A small audio frame classifier, trained from scratch: arch conformer.
Rows from expert 1 of block 9, named by matrix and row number. Rows with one number belong to one neuron. Each number is 128 + 24 x the weight over its row's rms, rounded and kept within 0 to 255. All counts start at 0. Numbers have three digits each. After the name is the row's rms in percent of the matrix's.
# up: expert up (model.blocks.9.mlp.up, 4x128x128), inputs 0-127
# down: expert down (model.blocks.9.mlp.down, 4x128x128, transposed), outputs 0-127
up.60 081:139103126145170141155119169125143096104125108125161144141127126155088128091143119155096096142113097155143112109105104153131124102093111098112166154103109113128163083146107120103137134137088172089121142110182127153103164073106126131114153148167133176152147145129141118101163123150152111107117135100125120141143098120140136142105096107135095103125133112160095145121152138128082099077099
down.60 080:119093110149121141125156124117107133100109143145158094115114104145189130154151109137079172128094115120117127106087160123142113168086117169149162174107123119121174108075131080154126123127143185099117125114138098141132118112163153119117128116114120123114132114135159088104163089107097125154134166116092148157129108122127082136113128128111125106178142134141091128135182125137124128138116
up.61 103:135138110153089154127125115131139151074123105105130115136095094115146158135133167147146140096131101115134107061104088157122108096069133064113130126099163141093119086154148128101109129124132167127089126132093136126143089078141145123127096147138125131113077140161160106148137101149116142113155141105097105145116143153158127142150126151105149122142138146132169125131111115108102180139137
down.61 104:111149126114139129135137139121118134158120182134130084099107081150159134160129067125151079122156096105122123205138172092103147132129135125147155181119141136147145148111137122147118142128120145151163097123112116172084150138128081102128139170169151150125107137136115156123096137120146127168154124105129169122133125125111148124084148125141120092100096169108138132147161136154125134117099
up.62 125:181142105164123073138141111145154110126124094114114113091116124141098154120130130172098167128129102130122102115144129127112103149102100134127138128126156147124136122157164107118125082171117145107137118155147100166119138161150104152111121089120116167149118158122135142122135160115130112186122137087134141120175120117140099129131060137113118174092103133199140139093150123129141144176108
down.62 136:085088118109139096145128156092174113125130098125142150130132128159110124133138114120130082161169134112122134140106118112130139120112143136134080159129153127138104157144159141096121149117142133134151142157109099141120153124112135104101111148124146147150068153118091083157132137134099172107095132182116118096127074108091133148144112165130159208147113093099102152132127095140123107115147
up.63 111:081142143140120144106144088129158144127138136148164083119162126138130144114146144187149114126128083093107080161135130075088120123117138131158111157136122157122133166186123131121118099131128147132130120109142130057110074124188121146153148106131104154127101110116139155107107126083117137103120123154122154107115119141116141112143114123098143089110149131091112084116149138150133119171154
down.63 102:136176167114140106123148140097116112122119141084100111134142130127136114127150139134174124104105107107116082134100139095145125098109130087145123146162123117168114139091110144154129140131095115193116137169140097125101117144097155112111153137165132128149103139162100088143097138119118107113081122116142124163145136186103145116105136137090100147123142140099134155146166166112163155121063
up.64 108:163146095124165174137099106124146156109146115148143152159083123152126163117122133105135093117140117168153105120115133121130108145125119116106111173138164141147109135148133174118131096161137176133173126080145090125104121130107108139139103126106177160127096147147142147190101108132140148113078121107146135131117083113095114139090135098139114164131115147166148138150155140100098114120084
down.64 102:151131126128134127162114154152100119111136088147155156111133135130141104138114153122174110144117109096094125157171137138086133131109155141125126092115160102071118086105139139102122127121161120123132147113087115131101158099128115131101114142142048118068148117116145145144138101166160110112115132165130122146129086157158128171099102150112119084151164119107068157133131129138145137130156
up.65 106:130176126127118116091110143118145148163096141155103119152123143112098148133137134097125140137099119165111078105149159111124130091181136106117133077149112179103103161108152160109140145126102104089141126151143148144123117131143145164117134115123132088129069182132157110154079139127109098130139097102124094135124101106120144110093124092142120148132079137149151154140131131152107123090178
down.65 104:142177116116144119135143120129098092142127154138109178136131118112089134093141139149113111108142133145169125138115092147160140106102129101160143121095121149073162123098184121178143100175112108123149141167071148102160094086127108150143110149117151154143114174128124120159124137111107134166115090159124159108111120146142153135141120147112116116113130106149098121146114129145132122181075
up.66 085:131182141144117108097147104163135079126124130166151124118110165140144130146120138123095135108105134165110145129143096121101128114155155111151134136112100120159088133110144160148152146092155117133136104119106173139119073084182126125129159133161126127108127148122134125112154152109068122161117127115105194099160138103115142134096133107163103124130122156108137172152130108090153134099181
down.66 097:084102127118129146151112135115106140092116077120108135110102128129160134128163120096112150116131146148092137109095090123147143138127108110149137159123150158116159160135176117146115105174131083095111129134131142087127134112160158114167123113154146179142105124140179120169174139109131124118127169149118159074162151149120083107167127129132121148124121112117091126099121107148172095083126
up.67 089:125114153137150149120184123084088119109136148113153112111122135173130159106117154128165139182155100159092090143115092104158159131138137089144140152106109120142129122115095146147104097118117182175099120146132104137117115116127113131103119092114132111113146064134124157131156184130149157123114168124118106115111131146114172130107125128141132150126134177194132095144125141147149108126154
down.67 086:155162132079166164143113111161105106130135125155149159160126165134132108142121157140123154106110156087109129167171159119076117134147119157152128143131109160102121129163153157097178116091125115121124136137126149126121177122113106102119111150157105148131161129102129109124102080119124132087139169131157171149103111079125081113133153100149073128126145106124110121143132116117105095138157
up.68 084:100166134174148117141160131090149133134089133152088111148105141122080159106087149104112136098122111115099116144136149091085111144126135122140151135069132111126126162103097102150166146124136125110111160130152142155103137120112146153117152162143141167113082155097139163141115100125110108090088143130084149171119149120087098104125122148143125171119142125120116128131125157149195145130130
down.68 091:133154153138131107139141107068158148111100132114140134176127142170150151138140118122112161132107120112105066163171101107113097160158134111128167131146121136113121162121127107134134159149181092180108169069095136143144117154121104147120101112117154100130143153100119132124173139156124106155111142139083111123138150103101092114134140137110121117162096148118109117080105167111138136134136
up.69 083:164139151146128143132145109142181118132123138159116121084140111115098117133138128106140120072105128134108126100067097103099097139102123108080106177145107127123111135145108076109172102093081141090104134096131128122111127170109112093120131140124146069116105107131097082143148136105169141108157114105110115151114100126132156110127135115116106149113130120145148136093138166126148179143107
down.69 098:129148134148131129143121072095143125146112130141139060144134094153147130136126083119130165121146104132114126124119131095097102165143118102131142110096083169130162182104121111126127127137144109093173121126086165157117120168138160131160107131129152136125165119166138134135161114086162147150126154142171105082116127091128143161102063127133146136153116122124153131108086125142111109103110
up.70 097:082141126131086099122118152124127101160114166150158150136107127157100144139156084112152083151136138098126119160186112107117125122105149098191130157146105083136088134147115119121112144108100153116124116149173184118150162132112109090116133134123115143120113184111125118081141149149100137136136137132084154123142127156155102172121132109136128147153079114106144108101117137114102125153147
down.70 083:091113157118135122132133125163147121118103085124139099153135130164149137108150093086164161140157125128134104075145119131140125137119173129117146111118116125155153152119096109124117158124098155099116156101094136132142130119150119112128131176138130123098145081077136173097152154130065082121134106156121150166107132123115069153132104132100139137124134116090124104080139157149074149123138
up.71 102:162130102105112095121115131161129104125150153154065135112091144151154117138081159115100104173136115138163172117102126108096134103179097102122129158106126127146124114087158153100122153140117147170142163150147161137127104142143108130115134140151142099075106107127143116120133110115136136122109103130145111124099133150119128116120081081160117153070143165146156150135146121109153099167166
down.71 097:141096094181169120174131162116142115104134095138119132134098103162147155128165136173132151126146099130140114160129113153099129125122074130137126113117131107118135158170184104123098079126123104136113102155132158086138132109124158154122138124094124152142115079140146152126093131131105101089185139111120131106097133127145147170160103112132118157171126151111089148138111121134113139098172
up.72 098:134103151154068108131103146134088108143184161104088101099085177118132124102129146085131146141114119129106104126075128114109094122164093111132126127133110151128140114108142155095148133115109137168166166119113121104119141137146132152155120128109129117163172090079153089121119150131135162122132125088121076105097098135131116167134110113128135145151128125151145094102081139127132159144146
down.72 093:125149079111169133176138140146129165124122153155128155164145123148114120123084140161125127111148137170143138137093134133137145115107116087129149096130185129149124132150140111139069080073082108115111109141149111087133138159115134162144081102105143147110111122121150126135086116174139155114174114102159128129143152147134146079112116153138129159086138127153123116131141112125085122155138
up.73 106:135140134150095123106160142131125150158159090156132123122092143128154118131129140132121095135157096193147126151136110126118127129189117115083107157144140150144109171117147133117118108138150156112152102149147065153161157169100135163112092117073134098100156151105165092078129138085148116098102126139115110128166136140105113118135106111146133125098141114072116119124131110098145140137154
down.73 105:083139122156110154132132112136108128099096124111146118121131145135109134085120175148112144155123129145145121163139160133101180092097172142143153060116113108101140140154162187125125120104094124123098139137154128093127138151152139102134126161158127128095101157101101147170152161104121121104154109156118091084102128089103124121125153113139091137138113126124113138132086153163154153172148
up.74 085:136137126142150105143110134144130101127152107115117108162151112124105132078157109098094129116102124134134142154119150102121155131112095078099154124095121183212122147102127112159138145109154099150129102121160133102153094150164127141117152130130145133111093122153129141116181114140158155164149138102148112112123127126159088118163109120126086096150121157122122159101070098100159146134157
down.74 087:096103105126189111111130151129123130160148116132138141148117101132099113119087140080095141141144121091112098128123128149119103130144154162125162149101141156131150108146125121097105126137138095132159119142079115180105126108113150114119128096151167131102134126137173127138074125098160152149162110099153097142175152070120152079135119090115142163111078083124104114145139133137142138107133
up.75 079:097135123123108067083111132120137124120115121108145112161150097141144151119152106130078122134110134122147134105154119140157109141142152160102122168129103096149160114095127127119098086109144143104120091105086120174092085138127115094079133128135126126131104126118138096093119148099077125145109183138152148152124043119110128084111135145096129087131143136159123148150125126148126150136133
down.75 083:148116115152114164110151125141119113152131101131125135156147141129080118116105137132147135132086101114144096112149094165121148134152174128151118179174136093179085113123159118150132138082082131154089127182117092103103145151112171119165122120146107098146125156136155091132132129119181163169130117150161142117110137149145146105126125145116130104101117123135147146091116157108149091133171
up.76 104:130117132119165106137133153153105117133129128119157144087146136153127151141163127101101114099133120182107108137110128155112138099096134130136084142111139116108192129133146154141153099085108141180112092078114161092120088146120102146133137058139123102116129162161124103189165117137114120113076127149101152114144150140138166136106142117141113117123118133163138123154127089116145131092161
down.76 111:068107150087084119154136195166114143129137157122119140135122092118161143087100133086137117081117124118107079091142092145138172103109101119136108140092139080125118073132143120140161163103136130117139158121120146171155145142119126124121101127142078100144144136136120124162128103134092121130101124144109127160157128106125124102098150114122141139142112135101071128114115124103150156115157
up.77 131:123156145090121179136107138176149150143149150112132118110113115099167112094111135125166133182169156129142126122107136134149136101102158113086127144124158105135157156119144123111087170072107129135149125140086143129132091164198102189134094157122162127120105116152122146133102128098112128134124142188122155145126113116117160130110098165132124120165112116128132144125135147120116144162112
down.77 141:147141135149148123141131139100115141115130148130185104129116090111123149191151142189106136117095127094136150132076127200096096118131111131164135143131159101141138118146153156137140169088152126146134140187105145084131107116145121126094145144151156121119116148127126160128151156148138126136122142161104111157178131149137137162160159149149083096117109159141144173139148140134124119140139
up.78 116:111129108169130113131114127123151173123128173132102102116130162129153158141157127152122145153140144175129151120174102129138142127146109074079116157125109139136107093104139138091177170105105150140117134098122169176110169144169115124096150160134104147116122143149105105112128116098101116099135116120171177148106118136134142190118093142126109152129149082135151126147127121101143150114163
down.78 108:146107184134119104133126135135131126173119100145169146104125069140082165084109131133160107130123102128094117156099108083132080090122157133142105096111123116130134161112137112121112098144100175111147099114158140115155143123122159106164117124122120101108141177100113106110111117168163134123168129120130128128118136104122159112167119113105103146166095154115130085111117117186132116127161
up.79 111:117152135113154108176122133144116098136151140143195102087156131115133093111126120164151186097128106136122146121140117130095165111109174125128127141164146099107118127129126115142175125101112163125128124134141149141103132149125124146112163077105107123100093155166120091154164099142100155167155105120122097123118086125142106113131113093162149147118124117179117120114129143137138137053123
down.79 107:082169148131137116110116118096175114129096145107115155125104108116114116103131141106141114141143127099137169095118140133175100133107101119135102151144125136096142147118128073096122133164115129088189125126151118105126154132092110151109116138161095183134141112146138105125108087128165113126098162114112138134149093106096127151145131111093138141092125083165107154106139158144144118196098
up.80 110:135159179148163146133156135131151133106206144119137111092111098129110078116127136114141169111160133135125134137172100127132135100186132120073101145124153073117105099138111098143122103114086130118109122172128130158116123136134133142100136111112135146130137137110139144150115168096108150114079124120109089140128138164107128139098149126120094154139151115186157166095143149107126107147126
down.80 103:107110124123129126089152119169148115116103120116140151121192158156144096114125149123147132160108096100107143131151172091076163139116108142116134066125103162156083155147131149099132154130110112116169133128134121124145158092122149114119099124138083116110155103165145101152111186153144131080146122106133141129096085112117152125127113140153120132116142158146169106148142106144130120087163
up.81 109:115102142121096097118075123118159124124135115114127109160152112081100169128106120119095138147079097151136129114128118125113129127078090137075129107105114089142115100170103129112149125145094136129139128105096133103160088162165128132104190117111116139148123112139169125118142125101139108152095111163150114120165110116131150162144154127087094096116126129078121136154169139113091164137149
down.81 104:137102117142154103115108137149154112137139131095111088149143159140092115133109143154132108100089105122133138115113097122120122122117113107136137126089090165121170127120118139147153119148133118130107130107162085144146130163163117139119126103112142083128088132108113113145129166125147123148092094147102108136131157139163121117135121107146160121157089149089051087092148102090159082090190
up.82 080:133104134162120108117140119119148108083125072157122154104109145151115171141137118139147131171157129138116112151135102130079128144121118155145114105126129128092164119122104120096119121117071111125103135123119106110153161107090111107143112163139135150112119111135145108129120142134159179145121095127148154092128126135100197123181128117122087073166121130189140098139133107138153080132094
down.82 094:131074102153146182116166142120104120071135083125125141118102157157146170114098062142120151100124121117133133129114105168125111147143131108102151096130131142112148097135091161107101109122142123152109073101143123146103133118140177120146106113158146134121124127110153080109084100116133107167122120136131081131143127088114103119117102136143136123103161119156084102162139151125115123110164
up.83 110:131068114079108118143116154114123136130114081131104116099093148122134174161126094102164116151155166145138138155185110128109141126111106098147094100116106145161132106124163118129180114132121140130150117115087139157148144131142123092106150107112108138135142154117118104115171131131136115123117130087144123076125060145130148118179124101149091114145153146163155100176133122131151149132130
down.83 116:132123116141163138114100151158117135130131111108098113198144168131123125123154173095087117161124143119058146160121136165126112164098186149159140129119161082079153098157107129122132136124112110127147125082134102116096124153095125128147078114154147157110122148116089121097108094106179163115117108136126116125151156109121144125091100121105109132134127106114119126129115102105126118124106
up.84 083:141147115151128077164158166121089124103144202129118114114151134112109158101175125152098147108133096128094120107170134111132154133141118111104125111150108090090136110105109152089092120118094103097126142121101148121126095152158149127115187087148137168105122130108092128128129135133142135106100158149166133148096100101099155159128099101144125099153170150163119131141116124130113127105135
down.84 086:127075148103114134126086135121164136139123109189140139162180105127111118120101163177113138119071126094136153096109121082121145123141113159148119146127130095155121141117129131101174139162150127122126116156135149118123141101099125135108127114109116104116103170093159142110159122120130115134162138125112121095123154132161155100174107173091115124090136139157102150114136177078118108165128
up.85 093:117123092124130133135108145139138129152125161093116102109211139122120118143148163124110084112122131131131140121136136118147132122084128143156085103112116172122119124118173151096139139104133119105111148114141089155145136098125116133084084101100133135119147170089131149142130123134150103187113103156127121158124097125077130079173116090158150150187137145109089116126163131102134140136132
down.85 087:151145123137153125154165183111122168131120154084113122117133161117080149104141136115135125115109128161149151118163139117101120133124113129168132115125126110114132170092123161096100111125109104143181094119093137161110113148119131132156118133143074176131126111133122131107123160105105124129136108111129111101112211168132145124139164131080088129103145129180132109094092150173118117132119
up.86 089:145084134136102134109115066102122122150108121172142116139094115145064130117129131167141125097131109113143137132183112098116128101137105105104134112146163112181113107145161092138142105134100128148108121135129089133154157111141125115110110116101093194130114074116138101126151114127150133130078124142091124120075127105116131151161168097096104103171104117153125131114117131152147108119119
down.86 097:161174139165104127172146124138147096130109092124175149144086119144102098131069111165147135119107114124108125110096107172107130110108111118137098168132144153091143117161164096121139118140150080130167120138136108100156141170098134104110118160106124142126082110147086140097141080113149155113152137137154138092151146116118130114122133083172117111130133130094101116137117122150131085108129
up.87 090:136115097129134143129113106105096132099182123131122147125093157171137144147114168076126108126146104114146141121171099125137105097141103137112126138143123137121113114137129108128084140131116139105124119155129060144102143112115101077094105095133081118116178147084125118163136115109141154168097101133104112124125096111101152129157136114092144122186092164173125127126131124142124127183162
down.87 087:158099100100136121165124103143079098123096139143133105087167140133107134129097099173131110149141107144077139085089137134091160158148144123120091129131141144106114126139109136123148154157110147118177113164095088129117173157136146160162110145126149108132116118127119100122173162099134155118148101084144109064128141123104139125118123104153089116110160149155143146150124149157136121098151
up.88 097:155114135126139109119087119156133159145163162125139121089061109110086123160142129140162148114119101105131152162114142106165111103108104144184168096120114136123133119133186113127108153136102129088143119159104138106147147113110109123136085138110091157125120109123074132100129107136132131156134128086104051072110126124102111145138101121121146114100094150140135149140143145132105143118112
down.88 101:149140132160120122152153134100134112120124117149114101111131133123127176140124152137089083097074148099107111087135126137116180121078128101124131133130159147155133124161123110127107121094088148117181133116109050142108149149118126109130129123109144093141088152115096109118124149072128103114125143112153118096132143129144124104092107148159196165169108148115127139143147150139160097137126
up.89 112:132112124126125131099138112097127098123072082133156112123120095134134134141135153100150116127138160126075146119120123102169065133141172162135137143119159122169149136115135132131126119118125122148160089156175184111117143129146174105110149103139143096087131130116079136149150139106093143121151107122122078119129100120144119089084102128112131154110159104140079140107101105169102157143119
down.89 109:082157103147126147136156097130113128102148108155080103115133131139153151100126117080094136100120103096174122143154097086140150090147088125141095094098128147117143136092143120157112138186146147127083110148107155135115109104114129109153173116118098109124104135133149148149158115163160146151174093138143104154132139164113106147158148171116131141119163116167149104115118157098127142129127
up.90 085:111144126128143118110121093129129188113094125139112172145111168119109141107149127126172131129140128104154091122151144146147152141159124139143140132136161133128113127144120171133172125116142122139089095131174086127149085091141172153149156139115155110085129147079151202144119104150139145107134135138090097167142110134087120136101110135160113140126078136159124100107105149144167145148137
down.90 085:131145193116125104117125123110119174123120118125152123160124114150139122116120116116150181127119107133127119140171152173162127110131146121098135111157119155043110120152155109160159121162144151148091138121092136144099093112133125134117151163146087134121125192128104156137148126120146125130075141081131134092143124159099116097099160131121142154165142119115115111126097103153168130145095
up.91 094:115116150162140121134090135108111132129133156125133102143166120133135106130137159126139093137088097146126164136159132149089072111154183127118119095153139118123125134154139133145131144141091103125136103123126124143092157181173117093123185088109125126111076153112115121084152140094143103141126166117144092143102152104105120159122109132128111141095114182133152082084151150128148147088127
down.91 094:150112130140118166078105097129154116161149142116087133157150160100101115061106134124132134100102124110149124095176075119141122141137131110124105099116126141156110130117115135127135076117093136112138134118170107133148122076090153140134101103122148139163140116136147125124114142122091115115126090149107155139141138129103146058114093089104103130132161094115139169131123131071129172130128
up.92 103:124091130151126076151166160109122149128085169147145135146164144142127113125139131117111111139163159145125155117131137124120150137124125127112087139083143128106140121143113132116171115089137118083133096130121124113151139142099175108088130156120119096135168109110162126107151150129110110156131173129166087135142185131109120105145078099058102098116099147150104144159123120178134139136152
down.92 111:110102138135152110105147160179142131144148154111139143128137116104069165114133153142181134092121147123159160126171149147107136120165130157142086139105142137115091131088119104117106088119171146153117156104129102106110073089147097111099155162108113150093156099118164165145130124126149117179123121148107103141120135127140142114142101133109169142097134108145152075126116137124141148108149
up.93 110:112117119110156085096113169136148115115120116171115078148144095144108150111128154114119106088116109136111133116100124081173201139147142141113137154139186103126097157147136091102120136111103118159154109193141119139127150094138130141125156124131172095134148116118131117132158089145125107135131109109140143121115140086136140082124113077106073131150100123137138127136115108165144137122106
down.93 113:074178120119148125103138151071130105127120124126129129150117113133132161126127137128082121089186127088141127099125160173107128113184106123118154109090110170120147100143115125107133131149125097150083112138107123134117112136117110149138100159136134128110153093181141093139143140097102130113135142085103121099174096084147098120096113137107156148153158118149142090101131164150107132146115
up.94 117:167090144125102100166162149164111133137188124135099136133101124143116144142134160120125094144123091105141137139153090154100110114132100104121072088108173127128145109113159132170111101168059104117122158157101132117144108143124104146162138148136117130155134154144106081126149141140126132088082159103159109113187117118144161126137108149119090150118134144116126117112112111145119155120142
down.94 110:085124096125141162105089111160145117144136174099121131126152148121090162102118119100110163130143123141141105129140147152108119128154141147128094112103130103127088126167104127079119099089130137105142155176160119140106126157114112115098124119131091119191079136140124116121106114109149152101145129133105148133097117121167119144104090136150122183143130138120107174128175085094102091123165
up.95 089:081111128125120092110131101141154161134176144066106116107114154148126184094144132121112123134098121143145144119140115111141168092107176116111115110129154104112123146122120072129135159121088103076107150147108165133099178133112128119092111153111088151107134127112092137134133122149123125096100152114125167142108125138101126185118164133122115111152148152122145108151123133133103088075113
down.95 092:178110160083145140107090134110122133109076091144145119167101083115098161147087145142128153118113119130080144157110107127170110134125135111078087143124129125136117126115104142101135137154110155120146101126139137190104115102117135084104118162137106122139157117115086114123130101104121092144149115120119105133116115134114130171117069134155081098138110117103129146125106143169164148144161
up.96 107:151107102127131079108151162098127134116167153117109115161099183148174135151164139111083129113164147151151146127113144118176104105131089126159128091172099154145125141140181147153120139110138138186125149133145132142161154160141164104154130137125100157113121112132153118120161103140099153165154110129131112122110089176131172136118132105115129095109150115154161116124111110104102149127125
down.96 097:125136121120119123147121132135130158131153165145144162149133132135155116161120144169127106150105110139133165145102106152141120096109114178127151161143141130134125089160155071179064118140121136147134166136142121101162139141131125058193155079155110118146129151107097160131103136098158137124142117088137121114157153157121148122127162150101144140147153131088122131124178166109127135123141
up.97 086:082126105157123099131099150100112111114080144128110136126124087136142094130128116141140078150118141145155137115124137097133141151111147126113116131102112097116132152155095086127130097095134166127135108133117172111128148142122127077106137125147157074131153127163118149128127116166122169147165158077140090152132167117125134116126084111089172111142133169144160161114141139113092092126188
down.97 083:123120103122142127112122133153104142128111165082138136137120083120143116123140142127139162104129137107159103061133147082135118131090128135161131118113146145117105102127070147115075122133108127131093119119104117088150116152151107152196116107110142115118120116132161132161144129124157138173077143130107124114116127155142094134109128152084118123108155165109119080131076157072124140115082
up.98 098:134105114144150107149183089156106121156141108144161126136100116146124140122115107133115142104077138126116170105108128133120148151160178073167157120114106155137161143124081109163096081108110152079117096158130152126155103152114138091150130132119104116135132137130175129152111110131143092088107124119149092109146087131138147118156114131167136078130126138158126138126173177140125127139106
down.98 103:168139167131109119119154151134125144096128124140151128158108171077162141204155103154119147089166120140130113099126099146100143116133141098153102164110100132139136099141100127114134116111156123093155108108171155144111130125133158101133124144174148141108133130092151166132108114133101132134139163127091112125123098101094104109120119132078151110058120130164128155121122096142097128143096
up.99 110:146121159147111101085131123159136131122143164126128130134109111080124126158136157093130111126136099107095161098110084134118120125151144150122156179136121131124109132166080113126112076143087158134117089139104144123133112129162123140111129166119117148165087132144152158138091140097141107114095126167144094121098084099140168123122141176131102162119129147135163053117138124129098161135130
down.99 110:150094100163119157086129092123121137106150129171131127119153192086176139096122132139122094071146093099186147113122112118129119110123126118139160113119118153131156108102154134118159110123126124101133095142094146140134171110134109095108100163118099144142114127151115139164085160166102144133126130087110151148097088150096137127123111123130128108146128118153106123106135148119101183095098
up.100 102:124168148147125165093091096109140086139144146120118097110100164112104126098115108125143104136123111115116102154136163146098084133121096084128145153120123151135167113139083121144155143148139119120146131154097149154157070143165102145106144138131130075082134123106134131147123151100169151123120145122155115144145089143107128101162141072096119128094126120127152101117191097134096120128155
down.100 108:120130135097104165128116110161125131118134119127138128101137166171120123087105170138173160127131135146129151075107160103153132116103164148127121135101130097127101196127131130150123136110148125126151105126143113120147133082141114113153150115177109134179124099162130115151178094151138102153094083150110090152152131138098126147082113089156128151158141129101150077146125105118130129164135
up.101 104:115127108118138124167158135123115160133136141144136122083108148160139132176171116120147166120140174119132071130124166131116121104110165110117110134115105140093125148165150151089149141108136146104133141166151127156121143124116114113181140143145137104127126187135181159157110170145152143126166135117103125058100122092113161106114135094110155131162163125115130131099142115128085145103107
down.101 106:105171131127140097179116128111137114147128113108146147063136178098135133116062122105112133143165082141105122086091140083145142122146102140171128136093155151148124149120134139144129138148127135127097108127127099121170165169117129144112126126177114138137145145125093142145151101090163116127108106125151175082118121111120126152143151132160172085127111132156124093141143151122095109147127
up.102 093:118119149152113139147104099109093110120127167112175114109175164118105140135148080131081150148131098148114147126104094128091092124121163115119097138137134085109105096078145131110125150111094108125170060130115127134088125140099141136139107139121109116087078080138114136102151129134108136114097115097119130124132094153129154145113129127144124152144113096090155174144106118158105089126105
down.102 101:113103130069135103108108114174144195137129147168065105100142142138108169116135138108141112122144148135133120147126144130134180129128119083130087123138132143165130109126123156145125116128156143091081162124087165164136143171120108128169114164096130123121126125098148108102097095169124142149147130152132108136084103170136104138108110119138107107126115151129104073117139136107154140107136
up.103 117:086118107161150096096132100124082125117156125139117118132121111149128085153117115094121121148136093142102129142130116124094116129116123131146164123116114101145102120148109169145130168151131115113129125102115130077146173143125101116108103093126126139128103114154129123142133070109187167141128120179118180163106192158169127112137140109166165156158099161105161118118119137123141100133162
down.103 113:169120123142159154089113126095145110151146132092127113115118072114112132133082095085149139150143103161141097173119106161117128128140142135118111122127133122130156113136164089153141138152135128083153069155091142148116159101153114159153142109090120145081139127121116102152069126149083149105155148128142145119133112132094112121137083123121110137082116128114121117142148123083144164130171
up.104 084:137156126118117123126106149120160105139157161135145088094155140096175128137126121140127143066119118127153108116163123133094113115155114081142109126144118131147134168134146112169104130122149119139187168097133155099100161110138133098083141133100093085108153159096084115102112193156127145155107121086111127121124119161130122109130132116120102114161151122120140139150097117153139140164182
down.104 085:102139135104152091093123141159140154157144125146115109135138176146147070140139109092138147165120115123146148124072168144151173089147161100125104149127062162128127136101123135130094140124126139127113094127134118149141133127119150143136113172095124182137125135094161121144162119103121125133148109122125110134126148134095138137128119117108121196073107183101110138098169116123140145115158
up.105 060:102144098083154105110126109147106141126112133135154134143116112132147124115128108102103103143127128130176080126124169125130126135105152108115153148196147153140117131123134098126105129097102192097161114151171116187121119127126120140103162126131145117153145117094150114164125140141129093181091135123101094156145139126154160084127134079165103160155150113143139127114181148126105162118129
down.105 060:144112060111091117132116173086155127143126144108107113132117141101183107118113156137121133109139082153073161110117144116124134127145135123095080150130121114132117183131100138133129142104100109152143157148121082099093095172113113080138119109156140161129108111141168144153159109125135131119086145129123149089152138142121079130122130136150155111146136149073164126120114118140120099162139
up.106 081:129118154127125192096136145113151145136145143166140078119139148129090135131207113138104122145169142129134108095150130132081088144121131120140126175151115107116156149089123152108100133121134109150171160116123098159106131129136122139131151183131132096125117119090100175125132143100160134105120153127133129105133122070128123093132145107125100084084125124128102123164156101158143110129162
down.106 071:106171086103130122142160116141120146161112204130104107095174134107103109082096148097150096157132088128102128102156144094103152149107151135080085074118124159141136169129094139138138117109101121122155134107106097118116148132112144111122127124132125132124117121141146093100156143106181088161114146121131106120164132151139111166111131105105126135152130136152144107129121113091116140076115
up.107 111:122135122127117136119124090166131117088113122146116148140171146138143177118139139127103140111125089131056118107140138104079158131172111139157112137149102150099121132157137098122193110149167114137104138124114121083133178085117150129091140088163157137123138108112091112133132160135116168104131129115118092131148111145131097079103101121091120132127114106118120139111139101109125127067096
down.107 120:087151167111121157140139154093122127100163143141107091158107098171135092125139127163146093098132162100125093153110154162142145132136106134105129130119161154137157140134138116146165159106139170150101131145135138102119105116152095134136106169117149140125094089151133147172139106144114140109143121166097124119144125123144099148158165151148076112108088140143162146154124178158067130135143
up.108 100:180112095120135167116125106106089147168162126147138152158125138140094075077133089112141146103105119139138141085112142121105151125161172077132162130108113120155094156151123126213142116094130153136137123133101159117123120111110113114116117114155152102112138114171130143099088141132115111080105160132133126127135103135111169168136126109123089132116133144100104113107159141122120115156130
down.108 102:170127112134096132128135115166123147085134087146139160105149140127128107119186127145129162112122106149127128103151131166143105146149111127165119160085116196118099130110133143143149165096158078138132088134149130166135148102097147106135106178112091112131120083166174149112107125099176117115097155119112178145114115105133110111109108139146095126129152143097135142090132120121140130131146
up.109 115:161141117162163109112119142132129112144123167107115144136116116149091119150101082091125141133117114134105120113150122147151146099112110143106087106141141083099174172159124091117127146138119129106140136156137134133137125084117122107116116097133141094099144118181149170175094163133115148082126122157103102107136132134135132170169133110130122095152126152179140161117173107146088113175087
down.109 112:092135110123106118148132124154143131128108145169134090086099155169119153137117147188130150121151071090121124116106115096113134159101080144102141110124106146150164131135063149121110162143130134132140096123102139124093095140134104156154162168130148105157100159108096103123183114134128146128119130128149187145122083092179126127148138150126123139102134126119145102149136153114148127104133
up.110 100:100118098095088079098190114087105107178166133124151168098133151117134144126141147107143162134131118129122112123128143138156110087117160111171141162119127118134139170143131150111124135153115127132120116125131137096155144085113131068075151123134158157155140158164127123096081174119137168116104094135116137111147118150108101134129151109136152139114153144111166083143156140130099141131142
down.110 106:100120180105105092129139134142088116158112122145156091128153099124145150142120129129103110098129156142140140090108121102171107106117117173130163146158122152145125174170135130149161122081127150139088146130125145162156158130149156103133157142118130135160160111089146159116135147129112108132177111112133140110135121124161117128133141156103153045118106182106118136124134125093084165112117
up.111 100:143130143133114112096145086106096143141154144138107125084149091150161151131149094103083128128128139178114090133111124123094157127116116104119139095140083146164142164131191142121131140138103122119151124081096144103103090129155066126123099087139085104096104123164161104117115097145140105147128127143157142148091129121136137138159125097127139131100129119155127133121111133142161183105098
down.111 096:133125118161168135132115114099152145129119109112123155128116119160128137131132105125145133106089097149124110170076080116127162123101154116166121148116119078120096107122120142152126105149104114149151085134145101162117123122140135154167139143100143129113095160110152143080098153165146121115134103162143144155086144116151123084085119095114150138182074099135076124143133134078152124150118
up.112 091:112127097133118120130125114150146093138126077121094138099095142104111095115120110097090136147103130096128128104106120153122089107133129160103140139084109163117142176124132133179151157138125082134159134100133182125089057105116159140108160166151167120097131164129121150095131101125099127157130164118115132121111105136129132134137106096142107107114146139127133179093136128172164156139111
down.112 091:141105098160139135126159123102116169103119123128131133118080120170151152140104160140135142121098145108088119130144079094141144123146107133164121111121127146118110162092123124148081090122125120167101135131182152148147111123153191095126138092123097115147075148140145142109113133141149113157133127114102113139133187120115138106138088079128140143080143117116112105078098123157132143143085